Weights of a small contrastive image-text model: text encoder norm layernorm.
Rows from block 6 of the image encoder of a small contrastive image-text model, named by matrix and row number. Each number is 200 + 20 x the weight over its row's rms, rounded and kept within 0 to 999. All counts start at 0. After the name is the row's rms in percent of the matrix's.
After each channel's rows are labels from the 100 images, of 14848, where the channel reaches its highest value: "responds to" is what is common among them. Only what is clearly more common there than usual is listed. The data: rendered made-up planets. In brackets: how many of the 100.
# conv: 3x3 conv (encoder.blocks.6.conv.weight, 144x144x3x3, each kernel summed), inputs 0-143

conv.115,064,213,205,187,194,167,204,238,211,191,189,205,200,197,194,198,226,155,204,206,237,214,210,223,204,235,236,236,205,191,211,227,228,199,205,245,226,191,213,200,205,193,224,203,178,208,206,170,195,206,211,224,198,191,163,186,190,179,196,151,222,202,198,188,210,198,217,180,209,207,192,174,183,181,213,206,226,183,210,203,218,193,207,230,217,205,204,199,172,192,219,204,182,225,178,170,195,159,205,207,190,229,178,213,146,235,208,197,166,206,241,195,192,164,232,179,226,205,206,162,189,204,189,167,200,218,208,228,199,184,226,193,196,196,177,225,189,239,191,196,198,184,174,170,196
responds to: cracked ice world (93); rings (88)

conv.105,097,186,225,195,197,214,181,220,183,236,137,177,225,198,162,189,200,190,228,211,165,189,206,177,205,141,203,221,186,191,181,187,191,187,205,233,209,203,184,217,185,153,182,174,195,196,152,220,217,169,179,244,192,210,205,217,198,217,211,201,185,212,194,183,208,172,204,191,186,188,196,197,210,193,163,187,214,177,174,174,216,178,216,197,202,183,196,198,202,230,204,208,187,199,188,222,182,187,165,180,218,201,181,181,241,214,178,201,214,216,184,179,210,156,189,212,203,201,186,164,176,224,170,207,215,173,233,193,175,192,185,213,187,213,199,214,176,187,224,198,215,193,186,186,205
responds to: cloud-covered world (100); rings (93); moons: zero (53)

conv.128,115,214,208,212,185,235,211,200,180,186,248,160,223,212,242,224,215,191,142,190,208,151,190,224,214,205,211,180,200,225,206,198,206,212,178,196,200,177,204,230,218,207,202,205,172,225,219,143,222,187,182,208,187,215,196,228,213,167,192,152,204,190,184,184,189,225,213,213,197,194,225,188,193,185,198,193,206,237,198,235,199,204,198,179,202,187,228,196,221,209,203,228,200,224,187,175,218,224,212,205,170,208,182,223,159,187,232,176,202,198,182,202,205,239,172,211,186,187,207,220,235,209,193,192,197,192,191,174,200,197,199,180,227,186,212,192,226,186,181,193,193,215,229,220,218
responds to: banded gas giant (99)

conv.71,104,214,184,184,220,165,194,207,191,200,160,210,181,175,157,199,207,193,202,172,216,220,189,190,195,199,194,158,185,205,194,179,193,204,184,231,171,196,203,205,221,186,201,185,222,171,231,210,208,202,229,174,215,213,195,209,184,219,208,226,196,198,212,177,214,206,181,196,207,186,184,190,215,191,202,168,204,174,173,177,200,159,186,200,223,199,187,223,157,217,188,201,221,165,196,206,178,208,181,213,215,184,208,203,155,205,145,206,198,229,178,206,201,180,245,166,234,172,197,175,193,188,203,184,167,214,174,183,193,183,204,170,182,204,191,201,126,202,201,204,194,205,171,193,195
responds to: cloud-covered world (100); rings (72)

conv.1,060,210,185,188,193,220,205,235,230,219,225,231,215,222,203,203,187,212,230,209,214,225,203,231,221,231,202,217,224,181,235,240,168,213,197,224,207,222,199,211,201,183,202,191,170,214,199,202,253,191,214,189,166,278,216,158,203,205,196,188,194,210,199,175,189,209,201,210,210,217,191,181,187,188,215,179,203,206,215,200,199,188,213,229,235,216,197,200,221,180,196,200,207,203,197,212,224,197,215,211,191,206,203,209,213,235,188,182,233,168,216,207,200,234,210,203,197,197,204,248,189,225,216,198,214,209,161,198,222,212,185,198,200,202,214,185,224,179,183,218,195,193,229,218,262
responds to: full (87); cloud-covered world (59)

conv.83,094,184,200,198,167,215,203,217,209,245,171,206,213,202,213,205,221,225,211,193,190,207,203,222,189,192,203,209,203,187,192,171,245,201,212,207,199,218,204,219,178,203,191,225,225,215,176,181,207,191,193,219,192,207,195,229,221,185,210,179,197,178,225,188,216,189,214,178,209,194,224,199,252,202,197,229,213,223,266,250,224,192,195,199,218,208,178,201,203,238,222,221,186,184,202,176,212,208,236,259,198,216,214,199,230,201,137,216,199,238,191,202,218,199,212,210,203,225,226,192,210,199,186,207,210,231,220,183,183,200,201,215,202,253,213,199,172,202,201,210,202,207,206,178,202
responds to: cracked ice world (100)

conv.50,085,191,155,201,197,195,185,199,188,185,202,161,214,189,209,200,188,188,190,227,197,161,200,204,209,166,214,238,198,174,184,180,184,202,161,161,212,184,210,196,212,196,199,197,234,192,198,200,182,219,224,204,192,172,167,183,205,202,186,189,220,190,207,171,207,181,192,196,221,171,211,201,216,179,200,182,202,204,243,227,225,166,203,196,207,158,231,173,218,214,200,206,172,195,188,183,223,198,223,224,198,208,194,190,173,162,212,211,167,229,227,174,208,209,210,209,214,205,201,196,153,174,173,193,179,202,256,165,170,204,206,205,197,199,195,238,173,178,174,154,205,193,192,192,202
responds to: cracked ice world (57); desert world (38)

conv.5,056,220,209,226,191,182,184,183,215,207,207,218,206,199,196,255,204,192,182,241,170,239,199,173,205,188,174,180,178,194,203,186,239,203,206,195,224,177,182,220,163,197,155,196,231,195,202,236,177,202,203,198,185,201,199,177,174,226,206,170,204,201,153,208,183,206,184,245,225,174,182,157,164,197,175,185,219,194,170,182,202,222,179,183,204,191,195,196,201,206,240,230,177,188,207,229,163,179,178,192,208,198,228,198,235,204,201,228,207,208,209,189,175,202,204,211,200,170,201,205,179,203,208,200,222,209,203,195,186,187,217,228,226,207,193,195,213,195,192,190,199,205,146,215,205
responds to: full (89); cloud-covered world (54)

conv.77,097,224,181,206,219,201,211,218,213,164,229,165,181,184,199,199,205,182,177,207,229,170,186,201,212,205,209,190,195,232,195,230,188,210,183,142,214,202,165,189,224,203,205,209,197,206,229,175,214,184,203,207,218,226,204,227,215,205,196,201,215,206,187,192,227,226,189,196,189,185,222,192,172,159,213,178,206,213,181,198,163,198,198,222,188,176,208,161,195,209,208,184,209,210,193,215,192,209,224,194,201,202,201,201,127,221,223,182,213,221,200,195,197,217,187,243,223,181,194,215,228,198,213,174,159,185,208,202,177,195,196,179,229,199,222,174,168,220,210,201,137,196,195,220,224
responds to: banded gas giant (80)

conv.52,107,205,142,196,209,182,207,216,199,195,168,194,173,172,172,192,194,182,238,189,205,214,182,159,203,163,184,199,198,196,195,180,202,196,221,202,192,197,182,175,201,213,181,192,198,176,196,207,210,184,202,190,204,226,202,198,230,207,202,225,190,215,206,189,214,200,141,163,181,154,212,196,246,204,202,166,181,202,217,170,196,188,178,201,191,201,171,209,186,170,173,191,209,167,173,193,167,182,169,207,198,199,215,186,188,241,157,198,209,204,193,197,178,191,192,210,200,213,183,206,156,168,212,201,186,168,175,218,181,160,185,184,208,201,191,190,155,196,213,234,179,189,201,208,202
responds to: cracked ice world (54); cloud-covered world (46)

conv.131,167,187,207,184,179,186,202,239,207,229,187,219,189,214,179,170,173,202,241,157,186,226,203,198,196,188,177,230,172,200,191,174,170,202,268,188,185,210,205,193,192,212,184,180,234,212,177,225,206,195,195,211,194,207,207,207,214,235,189,230,199,193,208,189,193,206,198,191,193,214,212,223,228,202,239,207,193,189,204,185,176,179,182,214,185,208,187,189,167,191,176,187,190,191,206,218,199,202,187,196,236,212,191,184,202,206,167,181,206,190,218,189,180,190,229,202,186,232,207,188,207,213,204,226,191,196,162,199,203,200,167,216,182,210,208,176,153,174,194,274,157,210,200,226,207
responds to: cratered rock (100); polar caps (57); phase: gibbous (51)

conv.8,085,184,221,198,196,173,205,186,191,204,233,153,198,187,197,200,187,200,166,208,170,192,199,176,202,160,213,177,199,197,187,185,204,196,215,174,201,169,206,184,197,205,159,197,263,177,196,220,180,207,183,174,225,174,183,205,188,234,209,157,191,229,166,219,231,221,189,183,189,144,210,199,206,215,215,183,184,191,192,184,202,221,200,166,213,176,214,217,233,220,190,240,207,184,190,226,184,201,166,173,236,217,199,196,230,173,212,224,189,210,222,181,213,192,204,186,215,224,200,208,206,188,184,211,223,195,196,165,177,173,206,226,183,213,192,168,201,204,201,211,199,197,193,192,166
responds to: cloud-covered world (100)

conv.73,083,207,189,204,197,187,184,182,197,175,187,174,197,215,196,221,212,176,170,205,220,200,188,219,231,193,187,194,212,216,160,250,205,185,204,208,196,168,183,208,236,185,199,206,211,186,184,184,215,215,185,261,210,198,198,194,184,197,205,165,196,197,185,218,212,174,188,170,239,173,193,183,191,191,193,187,223,196,209,216,204,179,238,190,194,190,224,186,201,229,175,207,195,227,182,196,206,194,214,194,197,176,208,225,207,250,197,238,202,240,211,210,189,199,193,188,230,234,179,203,176,193,157,225,203,200,224,245,193,149,236,216,218,197,187,188,205,252,198,204,189,188,199,217,192
responds to: cracked ice world (95)

conv.79,092,175,211,177,166,204,205,200,198,207,207,217,189,199,187,176,195,184,198,188,175,213,183,234,166,219,179,207,190,206,156,190,191,196,216,142,197,178,174,192,173,189,199,199,209,201,143,184,195,221,183,178,204,179,173,205,194,226,201,199,191,185,198,219,192,185,225,187,195,211,186,182,220,181,198,207,178,194,245,214,166,189,176,207,171,188,177,169,181,193,197,158,166,173,199,199,194,195,216,197,223,219,224,183,202,209,210,178,171,188,200,198,169,146,226,197,175,229,198,189,225,210,207,214,195,210,208,223,214,199,213,202,190,204,184,173,160,207,200,202,133,200,182,193,179
responds to: cratered rock (69); polar caps (64); phase: gibbous (51)

conv.44,066,187,214,201,207,198,203,228,214,200,179,231,223,193,191,201,213,202,242,211,199,218,242,205,203,219,182,213,214,179,209,170,204,204,217,208,188,174,196,197,189,187,204,216,215,198,193,218,250,169,221,193,171,247,219,185,224,187,196,176,179,227,206,148,200,215,192,197,190,178,215,207,203,236,195,203,213,204,228,206,208,233,230,212,217,230,229,231,215,203,229,201,199,207,214,203,164,208,185,210,224,189,185,208,200,209,205,191,247,175,186,208,200,192,225,185,159,183,196,230,188,193,203,218,190,215,187,160,184,197,179,207,191,201,210,205,226,158,176,219,217,200,232,195,266
responds to: cracked ice world (81); full (81)

conv.68,098,175,184,197,156,172,200,195,186,205,246,200,206,213,166,185,195,194,184,237,184,218,181,228,194,197,230,226,209,216,184,180,196,190,197,131,190,177,192,197,176,171,170,194,248,199,174,178,208,200,205,192,210,205,186,210,176,201,180,216,195,183,184,195,191,184,233,195,221,186,206,174,237,186,188,204,211,189,226,185,208,185,179,190,162,176,191,185,188,200,202,208,165,187,186,220,189,204,194,175,208,177,203,177,199,175,233,168,206,214,222,191,200,231,211,218,189,214,227,191,197,201,193,211,212,158,237,198,181,191,204,193,189,152,206,220,167,167,169,212,192,207,171,206,199
responds to: cratered rock (99)

conv.49,085,185,206,193,197,191,165,192,198,189,200,220,220,200,180,184,200,179,181,206,204,225,173,216,186,216,169,194,161,196,161,194,196,204,184,109,198,208,189,191,196,167,219,210,179,183,198,196,178,198,224,200,199,179,164,200,172,171,214,154,217,199,224,187,192,200,221,210,171,216,184,180,166,200,191,208,191,193,209,200,190,224,165,190,168,192,188,184,187,221,214,179,166,197,185,222,183,179,223,184,190,170,180,185,178,223,220,208,163,206,233,204,164,167,164,185,208,215,180,175,189,207,191,205,218,204,206,209,207,205,207,192,198,232,192,208,165,213,195,208,183,186,173,203,178
responds to: cloud-covered world (58)

conv.14,080,236,228,196,214,215,191,189,189,181,250,183,191,200,206,210,219,161,145,203,216,189,188,231,200,202,190,172,157,192,187,191,179,209,159,182,198,174,179,219,178,189,178,207,158,242,209,188,201,188,181,207,190,210,203,239,194,165,193,171,173,182,182,191,192,217,211,206,210,198,200,192,176,167,193,212,203,194,202,224,174,202,208,203,185,188,238,204,183,225,196,210,192,214,178,178,195,190,213,215,168,221,204,193,147,164,226,166,201,204,173,203,191,239,166,224,203,194,215,200,241,201,204,205,206,194,215,180,209,200,194,191,204,194,218,190,202,180,154,190,180,198,232,198,197
responds to: banded gas giant (100); full (51)

conv.69,066,213,193,220,220,174,190,192,186,190,195,206,181,225,170,220,165,212,177,224,174,214,186,208,196,209,194,177,198,185,184,191,212,167,163,211,204,155,198,217,202,169,187,193,189,205,209,215,197,219,171,213,188,193,172,196,190,138,180,200,159,177,172,204,220,203,211,215,190,187,170,208,201,178,187,196,181,166,210,196,201,190,212,200,229,217,213,222,175,219,234,232,200,215,188,223,189,180,181,169,168,204,219,174,222,204,159,197,218,233,161,208,199,246,181,201,209,201,197,188,204,222,213,218,200,204,218,239,195,204,197,192,172,205,212,204,172,178,184,186,252,213,188,178,182
responds to: cloud-covered world (82)

conv.19,069,190,240,203,227,215,186,212,207,187,159,240,228,207,153,198,190,217,189,214,209,242,214,224,203,185,170,190,223,187,213,212,203,200,209,195,220,207,201,226,192,152,211,199,147,215,210,219,248,166,221,202,194,244,210,221,177,160,201,152,218,195,209,188,189,184,216,212,190,223,197,194,163,207,205,212,193,182,205,202,215,205,211,218,164,198,200,194,204,197,210,180,200,230,191,203,199,198,199,178,167,177,177,192,186,224,207,194,200,180,218,215,183,178,186,221,183,203,199,203,224,220,214,173,218,184,181,194,217,232,196,186,204,202,214,183,211,206,199,196,183,178,240,238,243
responds to: full (66); moons: zero (57); kind: cracked ice world (39)